A small model that answers yes/no questions on an image's attributes, trained from scratch.
Model: 5.96M parameters, 40-pixel images, encoder arch convnext_v2, encoder norm layernorm, encoder activation gelu, encoder patch size [2, 2], encoder depths [3, 6, 3], encoder widths [80, 160, 320], fusion encoder width 128, fusion encoder layers 10, fusion encoder norm layernorm, fusion encoder moe expert_choice, fusion encoder num experts 32.
Training: soap at rate 0.0019, 11800 steps, batches of 64.
Rows from block 7 of the fusion encoder of a small model that answers yes/no questions on an image's attributes, named by matrix and row number. Rows with one number within an expert belong to one neuron, the router's apart. Each number is 128 + 24 x the weight over its row's rms, rounded and kept within 0 to 255. All counts start at 0. After the name is the row's rms in percent of the matrix's.
Before each expert's rows are labels from the 100 texts, of 14976, where the router gives the expert most weight on average: "tokens" is the input token at the peak. Only what is clearly more common there than usual is listed. The data: fractals drawn by 1,000 iterated function systems, in grey. In brackets: how many of the 100.
# router: router (fusion_encoder.blocks.7.mlp.router.weight, 32x128, trained with AdamW), inputs 0-127
# up: expert up (fusion_encoder.blocks.7.mlp.up, 32x64x128), inputs 0-127
# down: expert down (fusion_encoder.blocks.7.mlp.down, 32x128x64, transposed), outputs 0-127

# expert 16
tokens: "sparse" (78)
router.16 120 [140 121 151 108 148 136  87 148  99 160 100 167 101 144 148 145 169 112  92 100 133 148 175 147 120  86 149 108 173 120  87 112 132 163 113 131  99 141 128 119 146 138 108  94 123 148 121 158 141 152 136 140 131 106 142 117 151 142 144 110 124 143 179 129 150 122 111 124 112  92 170 158 117 156 166 146 126 141 106 124 156 136 136 177 141 102 134  80 139 146 102 133 135 159 154 153 141 100 127  77  98 123  92 135 104 130 168 138 110 148 123 126  99 103 137  93 137 128 119 115 101 132  76 105 113 114 156  71]
up.2 007 [104 128  99 165 132 128 151 128 163  99 128 128 138 133  98 128 101 132 128 135 175  87 125 128 128 128  88 128 101 128 137 128 128 128 127 121 187 128 128 128 128 125 125 219 124 128 128 104  83 132 178 149 143 128 128 165 128 102 112 141 128 137 128 128 128 153 162 142 176 161 137 128 160 105 120  63 128 128  86  71 128 128 128  85  87 116 121 153 123 140 128 122 102  97 128 153 128  89  70 189 163 128 160 128 128 122 120 143 128  87 133 156 128 153 128 128  98 128 128 128 128 128 128 148 128 146 115 152]
down.2 087 [163 133 122 138 113  87 128 128  81 128 124 122 128 132 128 145 128 128 140 128 133 128 128 139 128 187  98 128 137 128 143 172 128 167 110 121 118 128 109 112 121 134 146  58 129 132 143 155 128  65 125 128 128 128 145 152 126 134 128 202 134 104  98 121 145 196 129 132 128 128 141 136 128 116 124 136 128 135 128 124 133 128 126 247 129 128 128 118  53 138 128 128 130 128 120 121  85  95 148 159  92 137 128 129 115 123 128 128 103 148 128 174 113 117 128 107 138 114 160 128 128  75 136 128 128 123 109 128]
up.3 107 [140 128 155 128 169 128 128 187 128 114 139 128 135 159 128 112 109 128 120 129 180 107 128 170  87 125 157 131  91 165 155 128 128  59 117 128 128 117 116 114 142 157  86 131  73 146 141 117 159 217 165 135 108 144 128  85 132  87 130 125 147 139 164 128 113 128 130 163 136 128 112 128 128 108 104 157 120 129 143 128 116 130 108 128 128 143 135 135 137 128 123 112 128 136 128 111 104 146 121 167 114 102 120 156 145  75 155 155 110 119 102 220 128  98 116 140 128 145 152 142 128 139 128 120  99 128 128 125]
down.3 077 [120 152 153 162  99  81 156 171 117  78 141 124 101 128 119 136 134 147 150 147 128 123 138 106 128 166 128  72 115 128 128  76 128 167 129 144 128 121 140 132 119 111 125 123 140 128 102 184 152 121  71 110 128 128 128 125 126 158 128 177 128 204 105 129 155 128 145 111 128 128 128 137 128 128 170 115 106 133 126 128 128 144 170 121 141 143 118 154  71 131 153 130  95 133  81 143 109 128 159 115 128 159 128 149 127 128 105 107  90 138 129 128  80  94 128 163 128 121 108 128 140 169 165 137 134 101  73 152]
up.4 024 [130 148 116 128 124 111 128  74 140 128 127  65 113 130 128 139 128 103 128 128 124 129 142 144 199 128  75 203  73 117 121 153 125 140 130 162 163 142 173 128 139 133 179 122 128 128 130 149  98 128 135 160 128 140 174  96 144 108 116 161 173 128 125  95 128 177 148 128 128 178 137 128 164 146 139 131 155 136  86 120  84 128 122 119 136 138 126 100 131 170 128 166 104 131 101 149 128 106 128 101 143 128 154 113 150  93 128 128 103 147 103 101 114 153  98 128 128 133 128 137  87 122 128 128 137 110 151 146]
down.4 065 [128 123 128 128 129 160 128 103 182  55  87  72 137 128  94 128 100 138 171 118 129  97 118 145 147 130 128 128 114 144 149 149 120 128 102 128  58 118 128 113 120 173 135  93 122 144 151 128 182 108 128 153 122 128 128 110 128 128 123 130 118  80 128 164 137 128 165 184 100 153 126 148 153 128 165 133 131 123 137 127 106 119 116 114 128 128 128  80  78 150 118  72 134 128 141 114 107 163 144 128  97 146 177 108 128  96 128 116 128 147 154 140 153 171 145 106 124 144 128 150 136 111 128 128 146 129 171 148]
up.5 088 [124 112 128 128  93 141 104 126 167 137 102 158 127 164 128 115 128 128 128 145 168 128 125 126 113 128 129  78 128  95 128  90 102 109  94 162 124 127 128 121 134 128  97 131 138 124 120 117 101 147 106 136 126 128 123 139 114 160 145 153 176 128 141 190 128 130 116 141  77  67 129 105 148 146 128  54  93 135 128 106 128 123 124 155  84 128  93 128 147 128 109 112 129 128 115 128 128 135 159  70 146 151 100 118 147 176 107 106 195 128 141  99 116 128 128 175 128 156 135 123 109  71  89 118  99 122 128 128]
down.5 096 [ 99 128 124 148 172  60 177 128 101 148 128  89 128 128 170 162 147 128 104 128 109 128 128 139 127 158 113 128 128 169  96 115 114 177 128 128 128  97 103 113 154 138 140  85 136 103 114 134 139 144 146 146 102 129 128 128 149 143 126  80 128  96 128  94 137 215 124 105 124 126 128 125 124 111 139 139 157 133  95 130 115 184 134  86 135  92 165  98 134 122 166 128 128 134 143  88 135 100 102 139 140 105 125 128 128 128 159 114 116 148  98 141 128 112 127  92  79 103  94 128 166 123 100 139 128 132 115  91]
up.6 026 [128 162 128 202 128 128 128 116 159 112 128 155 144 159 134 120 109 134 128 151 120 128 125 144 181 117 128 210  62 128 160 139  79 135 157 128 128 128 137 141 128  95 161 114  83  78 112 128 101 128 111 128 134 132 163 133 151 183 156 128 151 141 128 131 128 131 114 135 128 128 128 128 126 128 123 150 128 128 158 128 128  63 128 124 128 175  90 151 128 117 128 157  86 128 138 128  83 128 128 136 169 110 186  92 128 128 128  96 151 128 128 128 113 156 124 119 128 121 149 158 128  84 128 128  98 132 102 129]
down.6 073 [140 135 148 126 128 128 170 128 128 115 110 112 122 140 128 170 139 128 139 141 143 113 128 148 147 128 128 126 113 135 103 130 128   0 128 101 110 128 128 128 130 139 133 215 128 124 134 128 161  86 118 132 113 137 128 141 121 114 104 180 184 135 128 144 128  60 128 139 118 131 135 166 128 128 128 162 128 128 128 120 128 124 128  97 105  52 116 128 126 128 128  91  98 101 149 114 172 129 129 128 128 133 189 128 128 128  96 128 128 128 147 145 128 129 113 139 128 128 137 101 128 136 117 116 128 128 141 128]
up.7 156 [109 128 104 128 142 149 130 124 122 128  69 113 124 147 131 128 185 140 128 128 128  77 152 143  52 128 112 100 128 169 160 123 115 128 141 124 160 114  44 128  94 167 149 150 165 128  82 171 139 114 103 108 117 128  98 128 178 107 122 129 128 113 177 135 112 147 128 135 128 128 128 122 156 128 128 131 133 128  69 126 126 136 128 143  98 128 214 128 142 128 158 100 127  84  92 128 128 134 126 128 132 135 128 113 105 111 128 128 104 128 128 128 141 128  84 133 128 111 145 156 153  97 128 122 148 128 128 147]
down.7 139 [126 128 128  80 128  53 157 143 115 128 128 150 104  84 128 137  97 128  97 140 128 183 128 128 124 154 124 128 122  92 128 162 128 128 126 131 119 142 128 125 174  95 128 122 128 186 102  92 124 128 102 128 161 150 141  66 135 146 128 128 148 113 128 151 120 189 128 128 128 173 147 136 128 146 128 137 183 128 213 128 176 150 153 136 159 129  96 133 127 132 128 128 124 128 128 126 128 144 111 114 128 115 177 105 128 136 141  92 167 137 155 128 128  71 128 128 147 160 128 104 110 154 128 119 128 128 128 145]

# expert 21
tokens: "dense" (98)
router.21 129 [129  88 120 114 116 114 156 114 139 134  92 116 134 116 140 120  83 135 112 134 190  93 106 159 116 164 159 145 100 105 164 116 105  86 121 119 152 105 141 106 168 141  97 169 153 138 157 126 134 109 146 168 115 114 130 148 137 143 102 120  90  94 184 128 138 106 120 141  96 125 128 160 161 175 115 144 145 114  95  93 156 120  95 123 143 181 148 119 145 156 141  96 125 123 175 114 146 106 166 146 105 153 125  95 104 125 136  88 143 172 106 123 130 102 131 109 149 120 156 107 102 153 130 111 117 112 128 134]
up.2 005 [112 189 106 155 130 128 128  81 133 132 128 143 146 161  89 144 128 149 113 131 112 167 119 107 138  95 128 159 115 126 128 128 128 146 145  87  95 157 128 133  94 115 145 128  97  82 126 166 136 152 106 114 128 146 128 137 146 139 128 142 128 128 130 186 128 111 117  90 128 174 137 163 112 104 144 128 128 128 159  85 120 150 128 128  84 120  75 178 128 138 101 109 128 131 124 150 131 128  69 134 123 143 128 147 157 128 111 128 115 115 154 128  97 202 100 137 106 100 106 138 128  52 128 128 104 150 148 128]
down.2 054 [128 128 118  68 137 128 128  68 134  54 148  20 128 128  77 128 130 128 112 128 128 109 128 128 116 101 128 128 111 134 132 142 139 116 119 137 127 128 134 128 122 141 123  75 153 120 128 128 116  45 128 128 128 128 132 128  97 129 130 158  96  88 128 120 128  94 123 128 121 128 106 111 128 128 107 140  78 128 123 114  83 140 130 113 105 128 144 128 128 120 128 124 128 128 128 128 107 107  62 120 178 128 128 128 132 111 225 101 121 128 133 128 125 109 122 134 137 122 128 128 116 128 117 154 137 128 128 128]
up.3 140 [128 128 165 128 150 128 128 127  74 137 128 128 128 164  79 143  80 128 154 142 172 198 128 128 125 128 152 107  78 128 128 131 128 112 110 113 128 128 128 128 131 115 177 117 128 128 102 108 129 128 123 151 109 128 118 128  96  96 128 128 128 128 157 149 152 128 128 113 164 128  90  87  73 138 126 118 156 105 128 147 177 128 177  97  97 105 128 128 128 136 128 154 128 181 128 128 142 131 149 111 105 128  84 128 145 169  89 114 173 135 130  95 131 147 128 150 121 147 210 121 137 128 128 121 128  72 128 128]
down.3 105 [138 139 111 128 122 126  89 225 157 128 150 144 128 118 100 128 114 147 155 156 126 120  96 153 128  84  84 127 135 128 128  90 127 128 118 129 235 148 128 142 115 156 119 185 139 128 128 128 154 151 139 129 128 140 128  85 128 128 114 110 128  96 128 128 128 172 128 169 113 128 128 123 152 143 128 147 148 128 128 128 114 128 137 128 111  71 148 128 128 140 124 128 122 132 105 128 161 112 128 128 128 106 145 128  93  96  36 122 171 128 120 132 128 137 128 128 136 160 128 136 134 130 100 128 114 128  82 128]
up.4 251 [128 155 128 135 134 100 162 125 194 128 134  94 126 107 133 128 102 157 142 135 128  97 132 117 145 145 137 152  64 157 138 116  95  74 134 135 233 134 122 112 123 128 118 154 113 141 151 121 128  84 137 128 128 128 158 179 128 113 136 145  96 128 126 128 128 126 134 164  72 131 128 145 154 134 128 125  94 128 128 104  73 128 121 117 128 170 140 100 133 138 100 128  60  90 134 126 141  87 105 169 131 141 139 133 152  75 109 127 128 128 116 132 141 171 124 128 128 132 137 127 130 127 130  98 132 135 128 135]
down.4 172 [119 128 172 128 166 114 112 128 158 128 164 139 128 149  96 143 128 112 140 114 128 133  71 120 140 129 112 166 105 128 145 128  84 178 149 133  83 140 168 160 128 156 162 102 118  62 128 126 134 128 126 105 156  72  67 135 153 182 128  87 128 131 131 128  94 103 132  91 132 100 128 128 106 128 180 182 153 158 143 159 128 128 148 144 145 146 128 165 155  80 111  92 145 150 128 117 114 128  77 128 130 143 129  95 146 136 128  97 128 135 128 119 121 151 119 128 128 137 141 146 136 137 150 115 127 133 118 128]
up.5 031 [128 128  79 117 128 128 154 117 128 111 156 128 149 112 117 110  97 124 128 122 142 151  97 139 128  71  98 131  91 128 129 170 172 128 128 119 128 147 112 126 156 135 152  56 128 128 128 128 128 100 128 164 128 128 128 128 133 183 209 128 162 124 106 141 130 128 128 128 150 173 121 128 100 128 170 143 132 128 105 128 128 161 103 128 189  94 128 154 128 139 123 164 128 128 128 137  97 173  56 128 128 163 114  96 177 128 128 192 128 109 114 128 111 165 128 128 128 138 146 150 128 128 126 128 128 113 128 128]
down.5 077 [129 128 140 106 118 128 158 169 195 194 158 128 118 128  87 115 117 128 144 128 128 112 175 161 148 128 128 150 129 140 138 128 128  78  90 128 217 128 142 128 128 140 128 128 128 121 130 128 127 132 124 128 102 128 128  93  76 129 143 217 100  93 128 128 105 128  97 107 128 139 119 135 128 128 128 150 158  72 128 128 115 128 143 128 119 193 128 144 134 152  55 131 146 129 134 137 128 128 106 128 128 142 144 121 128 122 142 121 120 128 147 128 128 158 128 130 128 139  86 167  96 130 128 144 157 118 124 112]
up.6 084 [128  76  98 110 137 128 193 128 128 128 189 172 135 128  65 113 107 128 128 152 118 166 131 128  90 162 128 170 103 128 117 118 151 105 141 128 145 128 128 128 134 124  67 128 128  84  93 180 117 128 121 116 125 136 140 116 115 136 128 128 128 128 128  89 136 134 118 173 128 128  94 128  85 128 121  95 139 128 148 115 128 128 128 139 175 128  98 128 150  87  92 128 109 148 128 109 128 153  95 150 128 170 128 135 128 173 128 128 128  83 137 167 135 167 112 142 147 128 128 106 157 135 133 128 204 128 128 110]
down.6 127 [136 116 132 131 147 150 128 115 121 171 128 128 131 130 120 134 147 128 125 128 141 125 138 128 128 154 140 121 128 128 132 108 100 137 119 128   8 128 132 128 112 122 139 173 129 129 146 128 130  68 128 128 124 140 126 117 122 110 128 138 127 128 173 127 146 141 100 123 120 128 135 127 128 123 125  96 102 128 115 128 114 140 128  57 115  84 152 128 163 154 179 120 128 122 120 128 125 152 128 159 128 111  85 138 106 119   0 120 113 128 127 109 108 132 131 132 118 129 142 128 118 172 128 148 129 128 122 145]
up.7 051 [128 164  97 161 148 114 128 128 128 152  94 125 128 122 145 115 128 128  93 128 128 187 128 128 128 128 128 112 135 128 103 141 198 193 141 135 137 147 128 111 104 128 157 147 110 128 129 134 128 128 128 128 128 133 128 104 128 128 128 138 128  89 128 128  93 192 128 162 101 128  90 134 128 128 182 128 128 127 180 128 128  96  93 108 128 128  99 128 128 109 129 128 128 128 118 128 128 127  65 128 128 128 128 183 167 128 128 111 155  79 128 136 116 113 119 132 139 147 131 235 109 110 128 128  72 146 140 145]
down.7 062 [ 97 128 116 128 120  97 166  34 128 153 128 128 101 139 170  80 128  77 135 130 128  99 169 131 133 103 128 128 128 131 123 129 128 128  92 115 113 128 128 128 128 125 121 128 172 145 128 128 150 128 128 128  92 110 128 156 157 137 154 107  86 128 163 128 128 128 112 116 129 117 128 156 128  96 117 151 128 128 122 128 154 128 133  97  55 122 128  94 188 126  67 128 131 128 122 128 106 142 106  96 128 128 197 187 128 159 114 156 128 101 155 101 118 125 128 128 101 126  94 128 127 128 130 122 126 147  98 164]

# expert 24
tokens: "dark on light" (100)
router.24 068 [ 97 131 134 125 152 131 158  81 144 120 139  97 149 156 102  92  88 106 119 116  91 160 136 142 152 135 115 117  98 125 129 114 129  88 125 163 156 121 166 121 132 123  95 128  95 115 117 139 133  76 175 130 154  67  97 169 150 105 106 135  83 112 120 102 117 128 124 169 117  98 159 149 163 117 139 162 147 126 126 112 115 137 134 109 147 145 109 157 110 138 164 107 100 131 117 103 126  99 135 181 110 174 138  94 119 108 130  88 135 178  91 175 124 117 118 118 132 119 133 115 146 129 168 131 103 137 134 155]
up.2 022 [119 128 149 161 122  88 131 128 124 128 199  69 115 108  85 129 128 104 166 142  95 128 128 132 117 160 128 128 144 128 113 137 185 117 155 128 180 118 121 185 112 111 160 171 132 101 107 111 128 128 129 141 115 128 108 108 141 159 128 178 197 149 128 135 118 128 129 172 161  92 103 141  91 128 149  64 108 118 128 128 143 111 138  78 119 146 156 128 141 128 116 152 128 128 131 113 125  86 150 128 180 108 139 128 128 128  91 103 123  86 128 148 116 107 111 119 118 132 128 133 124 139 139 128 128 123 131 164]
down.2 073 [154 148 106 128 156 196 136  66 117 128 128 128 109 103 128 128 134 125  92 128 127 149 128 128 148 138 128 146 104 128 128  80 128 193 137 188  74 120 114 128 128 145 165  94 137 180 128 128 133 128 160 108 128 137 128 127 104  95 140 128 118 185 128 128 129 131 128 139 118 173 132 145 143 128 128 158 128 117 128 128  98 170 170 184 128  58 128 150 141  70 158 119 152 156 128 133 115 128 106 119 128 132 128 137 128 128 148 110 128 110 115 124 159 128 128 113 128 161 121 128 136 131 147 182  87 146 107 120]
up.3 008 [ 90 180 101 128 119 134 128 149 107 150 128 128 107 137  82 128 129 157 160 128 131 159 128 101 136  93  93 115 158 153 106 128 168 170 107 106 136 159 128 128 127 128 128  62 128 128 110 128  97 112 179 133  90 121 128 128 128 128 128 160 114 154 103 128 169 128 128 105 187 128 149 128 159 112 140  93 136 102 160 137 110  99  98 101 139 125  75 128 135 171 120 128 106 128  78 128 118 128 128 128 148 103 151 134 157 123 157 169 101 128 128 140 128 128 123 136 128 136 119 128 110 156 128 158  41  87 126 128]
down.3 083 [128 136 105 128 128 185 130  70 128 136 123 156 128 108 128 137 128 131  92 116 136 150  77 171 137 133 180 157 128 114 128 128 128 169 144 191  84 128 114 128 108 141 154  93 128 185 102 150 139 150 128 111 116 131 108 128  97 102 146 115 128 174 117 122 128 128 112 128 104 159 133 146 128 147 128 155 154 128 128 100 128 161 162 158 128 128 107 143 128  79 150 124 154 162  78 128 125 133 116 117 105 134  91 138  57  77 128 128 112 116 114 128 161 173 128 114 147 145 128 128 141 120 128 168  89 135 128 106]
up.4 009 [175 149  95 123 164 128 143  88 133 128 155 142  81 110 104 136 128 128  73  96 153 171 128 104 163 179  95 135 124 128 116 128 128 153 128 152 128  96 112 128 161  64 118 129 155 128 109 119 117 150 128 128 139  98 137 128 189 148 112 158  89 128 182 144 146 128 105 128 128 128 151 121  77  90 166 128 123 129 146 105 128 113 128 112 135 128 128 140 170  92 128 147 143 151 102 107 128 148 128 100 128  99 128 157 128 128 128 128 101 116 128 150 190  94 132 102 128 115 157 128 128 157 170 155 135 128 151 163]
down.4 077 [128 141 105 128 128 195 120 128 113 135 119 158 128 128  88 140 160 119 128 122 128 128 128 184 128 145 176 128 121 123 128  80 136 128 139 181 128 128  99 128 100 150 166  95 131 205 128 163 128 148 128 128 114 125 128 128 104 128 135 111 130 183 121 118 128 128 104 128 128 128 130 159 161 128 128 155 128 132 139 128  98 178 128 159 157 128 133 128 159  67 128 120 128 161 128 128 128 128 128 115  98 128 128 140  52 128 150 118 128  95 128 124 155 182  82 128 150 156 128 128 147 128 146 189  96 128 107 106]
up.5 019 [ 90 139 113 143 154 128 181 128 128  98 128 123 109 128 101 135  81 117 142 101 141 143 135 144 128 128 109 162 144 155 128 201 113 112 136 137 150 128 133  89 128 105 128 112 128 167 148  94  67 137 128 149 138  89 152 128 136 107 115 172 150 132  81 117 169 138 138  97 128 114 128  99 138 102 120 140 120 152 116 128 158 137 122 117 128 151 113 113  90 137 128  92  60 129 161 146 135 145 113 111 128 128 128 102 128 150 128 160 113 106 128 110 116 163 184 149 111 141 157 176 170  94 162 141 128 144  82 145]
down.5 092 [155 134 111  92 154 197 111  95 128 142 128 147 112 128  99 140 162 128  98 121 129 145  90 128 137 144 128 128 128 128 145  74 139 128 140 176  69 128 117 146 107 128 166  89 133 192 128 155 128 128 154 116 128 125 104 112 101 128 132 110 141 187 128 122 149 100  98 124 128 152 133 152 128 128 109 154 140 128 128 102 128 162 168 172 128  72 128 132 128  77 128 131 152 128  87 128 128 128 123 128 111 127  83 128  67 128 128 128 114 104 114 124 151 172  87 128 149 153 128 128 128 135 135 176 100 128 112 106]
up.6 020 [158 119 150 128 124 104 117 142 110  97 102 119 122 128 115 153 164  96 128 148  71 121 132 124 140  97 128 129 128 150  86 128 158 166  87 106 106 154  87 117 106 128 128 128 150 183 104 144 128 161 120 128 155 128 125  93 147 144 138 113 151 122  90 128 150  69 128 134 128 136 128 120 112  98 154 117 128  73 126 126 181 157 128 128 152 143 120  95 128 111 161  93 139 128 103 128 160 128 139 128 126 115 120  61 126 109  72 128 159 128 143 112 154 128 112 140 127 154 112 153 128 118 186 128 128 195 105 103]
down.6 082 [158 128 103  87 153 181 131  73 121 137 122 128 103 106 100 129 128 128  86 118 127 128  85 128 128 128 182 128 110 119 128  77 146 178 140 177 128 120 128 128 107 144 161  94 131 185  86 128 128 150 157 114 117 127 108 128 128 111 128 128 128 179 113 116 135 112 117 132 128 165 131 156 148 149 109 128 153 132 128 128  95 164 171 157 155 128 121 128 128 128 128 128 128 165  77 133 123 132 112 128 105 128 105 141  60 128 151 110 128 113 115 128 156 177  80 116 148 128 116 151 139 125 142 180  92 128 108 110]
up.7 020 [128 116 128 115 120 151 158  89 190 128 128 147 157 139  85 142 160 152 153 151 128 128 102 128  83 154  98  74 128 128 128 128 128 121 148 128 131 153 128 100  91 128 117  98  93 135 118 156  95  83 138  91 108 116 119 128 159  90 149 127 145  98  97 128 154 186 136 143 167 118 117 128 152 110 138 128 160 128  96 107 102 139 128  80 136 163  63 154 128 128 128 100 143 110  98 128 128 143 132 128 123 112 159 160 167 169 102 153 128 128 148 158  81 134 157 155  82 106 128 114 128 102 128 137 128 128 126 128]
down.7 093 [162 128 117 128 153 128 108  73 100 131 113 151 117 107  94 141 158 121 128 122 125 149  91 176 139 144 128 121 114 128 149  83 137 170 143 160 128 127 107 128  98 152 164  95 128 198  80 166 146 128 159 109 104 122 113 116 109 114 135 113 127 128 129 128 138 105  96 128 128 152 128 156 128 152 112 153 128 128 145 102 128 128 170 161 150  75 131 128 152 128 144 128 161 128  80 133 128 128 118 108 101 128 128 130  59  86 147 126 112  98 113 113 148 174  88 118 150 152 103 165 140 128 138 182  98 128 128 102]

# expert 0
tokens: "five maps" (100)
router.0 114 [103 102  96 127 148 150 147  89 173 145 105 119 177 115  90 119 108 156 134 133 170 107 150 100 122 163 101 127 114  95 114  93 149  91 153 113 164 160 115 114 107 142 128 145 113 123 110 144 155 152 174 173 133 101 102 138 163  94  90 153 113  96 166 140 140 104 123 166 103  92 151 147 175 128 117 108 131 147 115  96 152 163 129 120 151 161 116  95 114 173 152 113 123 108 131 133 154 102 145 155 101 156 104 154 152 117 102 145  98 160 106 136 114 164 127 144 115 106 116 110 118 119 112 121 112 108 136 125]
up.2 051 [128 118  74 115  73 103 128 133 133 136 142  96 112 103 172 149 101  68 143 149 149 102  93  94 158 113 135 159 128 108 169 119 128 163 152 127  87 128 145 142 153 128 140 101  59 144 168 117 121 126 129 137 116 117 112 118 128 128 128 128  92 129 145 150 139 129 114 128 120 128 133 128  90 128 109 123 128  93 177 128 136  82 150  97  73 128 135 123 128 128 180 124 141 135 196 113 140 147  94 137 151 120 117 116 150 193 128 134 171 137 116 126 128 128 139 100 159 108 123 128 153 133 119 128 171 128 127 130]
down.2 088 [128 128 130 142 114 169 128  81 203  47 128 128 139 127 128 128 110 129 139 122 128 128 116 145 128 164 143 148 130 128 128 117 128 155 108 128   0 111 125 122 128 128 130 140 128 108 160 109 131 128 139 142 154 114 117 108 128 128 108 101 116  72 144 128 123 120 163 151 127 123 128 126 128 130  90 128 160 128 106 128 128 127 128 128 124 133 177 128 128  92 124  76 150  85 110 128 108 128 136 113 128 119  91 138 102 121 193 107 149 122 151 139 131 104 129 128 136 106 169 136 128 128 154 123 128 124 137 171]
up.3 102 [103 128 106 128 143 128 161  35 143  83 133 128 128 200 112 163 150 183 178 110 114  83 131 128 144 128 128  80 129 128 160 128  72 143  87 129 151 122 144 149 128 112 128 141 109 106 141  90 136 144 114 128 111 152 167 162  84 128 106 123 122 132 137 125 114 134 149 112 142 135 134 164 131 108 128 128 128 114 107 128 125 113 128  88  97 109 111 128 127 141 116 120  92 137 155 134 129 126  84 128 125 128 127 128 164 151 155 128 128 118 128 128 137 120 128  82 128 105 143 172 141 136  85 158 108 162  98 165]
down.3 103 [133 140 128 197 128 112  79 172 191  80 110 128 128 128 128 128 124 103 131 113 133 134  98 127 138 133 114 167 128 117 114 130 132 128 128 127 128 132 118 127 137 154 124  87 130 112 128 122 128 142 150 121 126 114 133  93 104 161 128 112 119  85 146 134 128 137 119 142 125 130 136 121 128 123 128 112 119 106 113 133 111 128 123  77 127 127  98 140 200 112 143 100 128  91 128 105 155  79 124 148 141 128 133 128 128 133   0  97 126 122 128 140 128 105 132 128 111 144 128 128 110 128 138 128 128 128 125 102]
up.4 029 [117 154 138 128 140 128 128 128 145 128 128 175 128 115 146 131 128 141 132 128 140 128  96 101 128 108 138 142  90 170 149 128 159  94 147 128 145 114 128 128 160  74 128 128 128 128 109  57 128 128 111 128 112  96 101 128 122 128 133 176 133 128 100 207 109 157 128 167 128 128 124 128  95 128 116 128 118 128 128 146 128  69 111 101 150 128 154 128  99  84 149 128 123 140 128  87 132 161 108 127 118 153 171 114 131 128 174 128 139  84  75  84 113 116  92 128 128 128 128 163  87 146  95 128 136 138 108  64]
down.4 086 [ 74 126 139 143 128  98  26 136 166 125 116  84 128 129 106 142 128 128 155 121 122 128  92 128 135 128 125 173 216 128 139  91 128 128 128 128 110 103 123 118 137  97 134 125 106 128 128 125 141  58 129 156 111 124 128 128 114 160 128 150  99 107 128 137 128  92 146 128 119 123 126 112 128 128 131 109 128 128 103 147 128 143 128 231 114 139 151 128  80 125 105  94 159  90 128 128 128 101 118 154 128 113 128 171 113 128 128 128 128 132 134 128 128 128 128 128 125 154 141 128 128 144  82 137 128 130  96 128]
up.5 031 [128 125 153 141 122  82 152 120 133 128 171 128 128 111 166 147 120 100 136 117 126 120  47 121 128 128 139 155 126 116 133 178 157 109 128 119 128 148 155 105 157 107 108 128 115 141 172 128 116 109 134 104 128 116 178 128  93 128 132 187 128 114 128 160 128 133 159 128 184 128  88 156 128 139 128 143 103  94 135 128 109 117 123  52 127 128 128 116 128  99 145 128 152 137 125 143 132  93  89  94 169 109 131 128 128 116 128  89 133 169 120 104 156  88 147 128 110 128 106 156 117 117 163 128  72 167 143 151]
down.5 087 [128 143 128 160 128 133 128 120 183 157 128 106 128 128 123 117 121 111 144 118 135 111 128 128 128 135 128 136  89 128 134 128 135  77 121 140 206 121 128 122 134 163 140  63 134 129 128 128  94  72 157 109 134 128 142 128 117 147 119 118 133  99 147 128 112 128 152 147 128 133 128 126 158 124 102 122 137 128 117 128 111  90 128 193 128 106 125 111 182 101 128 147 150  85 105  83 105 127 128  82 166 115  46 128  92 133 214 128 146 128 134 128 128 128 111 128 128 118 128 106 135 114 144 142 148 133 130 174]
up.6 144 [ 99  74 164  82 118 154 128 177 115 110 128 128 127 128 148 128 138 128  80 128 128 128 195 128 128 166 152 113 128  82 120 128 128  59  93 128 128 128 128 128 107 128 138 111 125  99 128 128 131 134 128 110 100 128 149 164 149 118 125  72 121 128 106 128  87  98 124 128 128 128 128 130 128 128 109 128  59 128 128 142 128 128  84 128 112 127 128  44 102 168 128 150 128  94 131 110 176 128 134 128 124 107 128 163 128 124 128 165 128 128 128 171 128 136  83 115 128  97 143 128 122 103 101 104 126 175 128 123]
down.6 138 [128 138 126 122 128 159 142  76  58 124 130 138 139 128 129 138 128  89 128 123 128 138 133 128 129 128 128 128 128 128 128 128 128  95 128 128 255 129 115 128 128 128 128 124 128 121 157  46 128 195 128 128 128 134 128 107 128 137 128 179 128 179 128 128 126 118 128 128 128 128 125 118 163 128 128 115  86  98 108 125 113 128 124 128 128 128 164 115 145 128  91 159 132 110 112 104 115 179 127 141 139 118 106 128 128 138 128 128 135 149 128 128 128 128 100 129 128 128 148 120 137 128 106 133 131 128 128 116]
up.7 010 [128 153 128 128 145  98  98 128 128 169 128 128 116 128 176 116  99 167 128 140 110 128 128 128 128 128 149 128 128 128 120 128 144 141 128 128 150 165 128 128 140  87 125 131 128 128 122 128 128 128  61 103  99 124 132 132 128 128 159 140 128  85  86 128 128 128 128 128 182 134 115 128  80  91 128 128 106 100 160 128 128 128 128 128 128  62 128 155 161 128 128 128 145 179 128 162 108 128  39 100 233 128 128 128 128 128 138 111 128  75 164 128 137 128 115 128 128 140 128 138 101 128 128 128 128 186 128 128]
down.7 112 [169 133 128 148 128 128 184 220 137 128 117 101 141 131 104 150 127 119 105 128 132 123 130 128 124 128 109 128 129 119 128  51 128  60 128 128 229 122 132 135 134 128 118 149 145 114 153 128 123 180 115 111 128 127 131 136 128 128 128 128 135 165 108 131 135 128 162 149 126 128 128 132 128 128 128 119 102 128 114 128 111 128 120 171 128 102 128 128  98 113 107 127 140 111 109  89 129 128 132 198 137 128 119 125 128 128 165 133 130 128 128 108 128 128 106 124 128 124 128 110 122 128 128 128 128 136 128 238]